Weights of a small multi-label image tagger.
Model: 64-pixel images, arch mlp_mixer, norm layernorm, activation reglu, patch size [4, 4], layers 14, width 192.
Rows from block 4, named by matrix and row number. Each number is 500 + 40 x the weight over its row's rms, rounded and kept within 0 to 999. All counts start at 0. Numbers have three digits each.
# fc1: token-mixing MLP up (model.blocks.4.mixer.f.fc1.weight, 96x256), inputs 129-171
fc1.0:465482446490523520450510502444493523543486537496414518530561485451539520537458590472554559522474506540533468465459474536527527493
fc1.1:517473477491568538513513454424547468499551434504500510523431475528537524570526421545482498540467512489519524549534438507507556507
fc1.2:517482549471484445394497434475518511501504499558483489533508440475512493568473514550460499495494468454523567443512494517627468584
fc1.3:561524541497531538426507496441527531508482497540525434472462476430535521496531485631454527525456443443489440485527449499546481548
fc1.4:524477537526404462460438423518532443503476522509560512473463556464541531529435486495496550490539472549441437482456479474561546515
fc1.5:549531484445476453541484526494484555515435534556515527483464514500479514448528545457549530462561466544457511542430510423520511512
fc1.6:461616483394552491477498509529531597453526503506473467497505504457491449521498427453498541521489499515480547519450508512497423567
fc1.7:471508507468464415470509494478511456506505511485533485514371486529513501565513431417488474438429457467522511527486506514511433467
fc1.8:591434542458451474438536505541458408537498534520596549527498556458495529475485494545523486536523473529481494424552480462537480496
fc1.9:481441534572549545478517500561475501542502534520538531419473501532518473528486531531479515494511533458533539471522402497514548535
fc1.10:497480491545484444459536494590545496510530514563505528474578498477411554449553548469483480521498482472500462480469456516524490483
fc1.11:413440511528574523485485498527528570560537472516508534450546520515554574506521504503472501530570560524509495560558437505482546539
fc1.12:583558521537467426427499528521415526458530515485574575518409395537505474576472488470511527516479538598462520457522542522449535516
fc1.13:481479459511542455538517460500464488478430436451489452490464503463479418491505499540500452539482471517568568525434483512459495518
fc1.14:430546519531495506598489498528483540487476491507502482520411506450449470526558500527487525516498557485508457528447506517529516497
fc1.15:570472505518468532483497461551556483471497437478542488466510480487522520541480487557519600521511447489499469529513495476489527489
fc1.16:471563444481561572456497439550507436443551530480510505432475493502442514500465467457567547527523516509465498483450533547509492492
fc1.17:473510508518502481528510425540551390503520475515387509529475473621479519550460452539580485526551488437516555518438493459566532508
fc1.18:517542612524494440481523486544586529453506436516474537574594468480524509475513522566503487486500477493504477452466458449517443486
fc1.19:529489498470531528458486522451518399515511479514500504476512508513485523528600528454521434501513511535481463540587496535508470514
fc1.20:480455507525485545456521474534536433473438465475449460495537537499516452466503538502458471471514507571503514517467532550536510516
fc1.21:507522502479467446413501591509448524401506502438477475534472495432464465534566586599557545516528443490448471439447465474531579486
fc1.22:517518532563503592510466524507551409494553482502543480511506390585524572592482450513517462510499467539516418538448522533549508445
fc1.23:522451511485554491527516482475520487439443492470487500396537518532523508505495530405526530494412430551487417427510447517476494551
fc1.24:494514497409485451460490535562562520496599555517506543487482450487454534480510555580517503552523471524560543570446495536459544567
fc1.25:466534474391530577412433540541432472514468462466481534531434518475530618499481441546470514535492548478528585462468473498587429485
fc1.26:497564562531468568507486474516512491534462539501504507561556530433541531482520557506486537449473487457493576466486524481474578539
fc1.27:534559562480497555509525437427429491465506529509587575529594494448510502545456535467452454434576480511517402476466533580525461465
fc1.28:510490534494574546466500508497545500536470459523440447531462480505517499470460488508495512525497533500499521472585423558453470531
fc1.29:552493464573574497507498545473422428487528447539480474506501511528497416535398430488515537536493525475453522508536529437553445467
fc1.30:511465486491517462462524523527442505487550486512520460481546527484488476468578367520445506510489489467546497424511469466534545503
fc1.31:551511559553452573530461537460561437536464468495469466417581567516447577494557490467527465493488545530538489577533521485503580492
fc1.32:555447552455566546505542511513509494520545501508583481531453510530539419418467476559477566458448524416434481585470488484587512495
fc1.33:459494488510540446511453529551425469552485498486438633471539557520448492479589457531495536532484487479386408511545515541381520444
fc1.34:496425521491520514478525523498513556424498468453414531465476503404388507441458477545454435464549535457460402462492530545397460481
fc1.35:464455446512451467582535482539586510540504550403482427456468478463521525477573467502490469508471538440532518462505458514506531386
fc1.36:534533476550503514501542513500572478506492529455511535486400429496481451507449461510471549463520429500607441618455495540475579456
fc1.37:492552496432542595548506520500496568512491465478526570543457528550485516478541521484521455516503512449471509538555494431489552593
fc1.38:447551509486545603551453451497499564510535528514486467516467553506444477521477414552593535515552448501504511517543526530587516542
fc1.39:523413469418511413486454431541472485490532475550483422490547474503487513566474440521433491511508467561488438452466452481422477545
fc1.40:540530576508506568460578531461483458489498454519504504482474516536505557503541450538457572517435534447465488434524517511603491493
fc1.41:506418476523499461565464479555472557495394507531498522547536520471490412526467465544499461443483518465479537530514514506446550552
fc1.42:556463515485454469509501548457500463529589456504547381540461526505472497524468521408435409474493479545450514539486482436559625569
fc1.43:473532455583455477476436460534500517493568489487493419478449467521539470491556411452478501494471485524420539452467437471477533489
fc1.44:489564570463543479432457491497574482494587532515489482525439546496507451589486468596597456579482423502544507509450478500489484447
fc1.45:507492556540430497550493515505525553499590560540492428515475482443608466471470438511519502522456460462449555466523527462516509509
fc1.46:566501474427518475477436497474466439500509480493537483529473561473504511472521464497488452514524513500421481538512464508519442506
fc1.47:459515492454466496496396571535495572460460484513471514577476498453596534548462475536511530533481508547458430440438547563489441570
fc1.48:473475412442532483416473560474561505480487474490522456439504557496416594539535461506447413479522470473487531426535564555569486542
fc1.49:551510462451498467496452450483547425504485483539509506487512570474577453416496438423484509540497517564516476500499513506425555482
fc1.50:476529499507521461492576481589454532525505485517498553489535552466531466462511411475467482502565424557416460498484488521490428501
fc1.51:442469494562562527510536476474490518469548505473542481459534560528449496468455448422456557512474457498519489496466451484433424505
fc1.52:567506451417528518441486530388544515452527497521504532542429479528518547503501573496465462521511493506502411527494435569389469592
fc1.53:487576507512542532472493513525530547546533445524515504459547596463491493467465544439538504473513518525494555478477512471550485529
fc1.54:498575486469453526504511476441499505564477498429464463525554422424517492499497529530548494477498419495412456436542471440532500495
fc1.55:476532505486485548473445489544526561514554516512488505528503581452505487470502594503479551503545489464489540490482464565393472523
fc1.56:543501429476575508469457536482484511443506518520485431482496518465584576518492547481577460429501527492499512423571491404379516450
fc1.57:517499450554478543486478522489491498452544518489519508560427512503439500441504491538510500449470494459456493484470590431557499483
fc1.58:500522492469470440550522482520503497540426457527535486547476495426464446514537508525545487442497503473446458551518541463534491527
fc1.59:544492545588550557508524535506464525528535526525472486503455457484542491496472475491543486442471517528538462457548512454479534459
fc1.60:499524540456483527406508491499486553512486471503455558427503415528425422486444575552538521489516507413516525502482516490472555533
fc1.61:484519505455516563499462565506510553500540479462499505522578522545551477525430512472519489494525431508474453492462460416496501508
fc1.62:563546434566544451541453417426458471464506530480493491465492484536461540508530471505570486445494489478499425446441568526444558513
fc1.63:525499474513482551559564437555454560469506488513469482451420489522496534558506488539501516528409487507500483440484465501514495463
fc1.64:483494499399507506470491563515491478506445466547451428466483496585534576480548527519550533508565492547447580469461472595528535513
fc1.65:507578426598527548438474460509453505489438507521568530460545427523532469513461425509503504530559509509415510577483613479524508477
fc1.66:500532533463498496522469509468494522540456481536472511528582468459452429457483437495452448510531489482514473534535492430458471495
fc1.67:544536485386469487440554468490463430522502475551496545486542481451468529547496518525545462521529492478471558450567530503513473522
fc1.68:479464553519496578521441470528524481460497507500500476450451454535506507543465428527367467411492568484554473524502520507546520472
fc1.69:469504489389501514504471451458520555464534453497501477491517533590550537456383512474551501488514499498514542528473585384485468419
fc1.70:601414506450491447458396470517510485553472522495511477588508465435525455514509424471495439459511499508499495426467516431461511493
fc1.71:501474514561480426632612418519539461489495496524506470406554506496353443454530541465487540501498516455495496588501510540492531486
fc1.72:515469452495359438532538497515483514537483519510521450492465470504492562436529491505564467529543446476403488568510518594496488389
fc1.73:515505557503546529524509519515541532588421567547512466433511503458545524514535558459520548504391484521506475484471473494458527533
fc1.74:514523503492532475520535530505492544467502478510519565465481569445481519456523420505506471472465490527499517425468468417448498467
fc1.75:458486409429360435473463528474454493500526500518499442449460483467518485486399503460462451513490522413507434462482485530430402480
fc1.76:488565528523531474502388418478484484569539545520489535571512593464533529458469519530481519538512466437489565509530566513505470508
fc1.77:536548526456511443504506479506481516428431515393540555519522529517519546445468404577479535508486559507515522465543517547508518560
fc1.78:557474525605423539464520565502489509509436553531550578437565494430529556541555476524546552558566508550506473503478588478518541508
fc1.79:516466522481485470520468498492478566407448488521467445449482493530517531444422473495463474496495469565476519504473558500476498484
fc1.80:497501538520483577589526512539530580503470454453451522465487460513394399504473519497457512470553518496454497494509458452453468447
fc1.81:510535458483498480468493540526485536588513472480514583482433460488471481522473428502507450484532449467472477596527461539461537553
fc1.82:455534576523480466429472448417494523516495487502470490585490490430458508471473549507451472465464506480498526579507431478527555517
fc1.83:561601511579498448424481542479446472541512494548517458478460417482468464492484527494502512557511523471469476452460504494564519470
fc1.84:402411528458432522504556454515527482457564506462484509476471480463411478496482493481523469464523456568509447510544518549478429499
fc1.85:474532561520484486513499423453518473514487464440493482514439460474476544458512540539528499449449497496582535514438486482533480530
fc1.86:531443507472508566528471504456444502465521501498571479514538466392468537517458454545520452497523504419535529570485594475492537469
fc1.87:436564492497432488506543549522526468581554589484454507470528514480552482487496583476510519501492447502482583490470475432500417442
fc1.88:521615502487531504527491453487477451374462517510488442539497494525534491462546485426486458489489428493512529492464539501504513534
fc1.89:477437509507477498438494490445529434433554450450504464461553478510587471544493466474491475542577507467525488415492499496544527528
fc1.90:496458482478476487525433472441486486538516495581583502512452507435489503542584439462461459455501575481530391477498539537522508574
fc1.91:579451453504406507526467547480486573501536531545553510519447494519507500449552638470532546599515510415449550507451471507559452490
fc1.92:486484515530452395593591450468492514491517562517544463448549499526509506474528551511496553499411466442580553495508479541484453476
fc1.93:463438507497548514510529517479489459518504503509472490445505480529510573543532490510520479483512530548445503500534486488489476483
fc1.94:494490567461438477443439492679486535423520515478475548526487475529461499586504451514456464451495482489433485518532599511537521500
fc1.95:453549493511548450454435504521462536484468515519456471483492552518561472491474483472461495526456510481551542464466541566491504489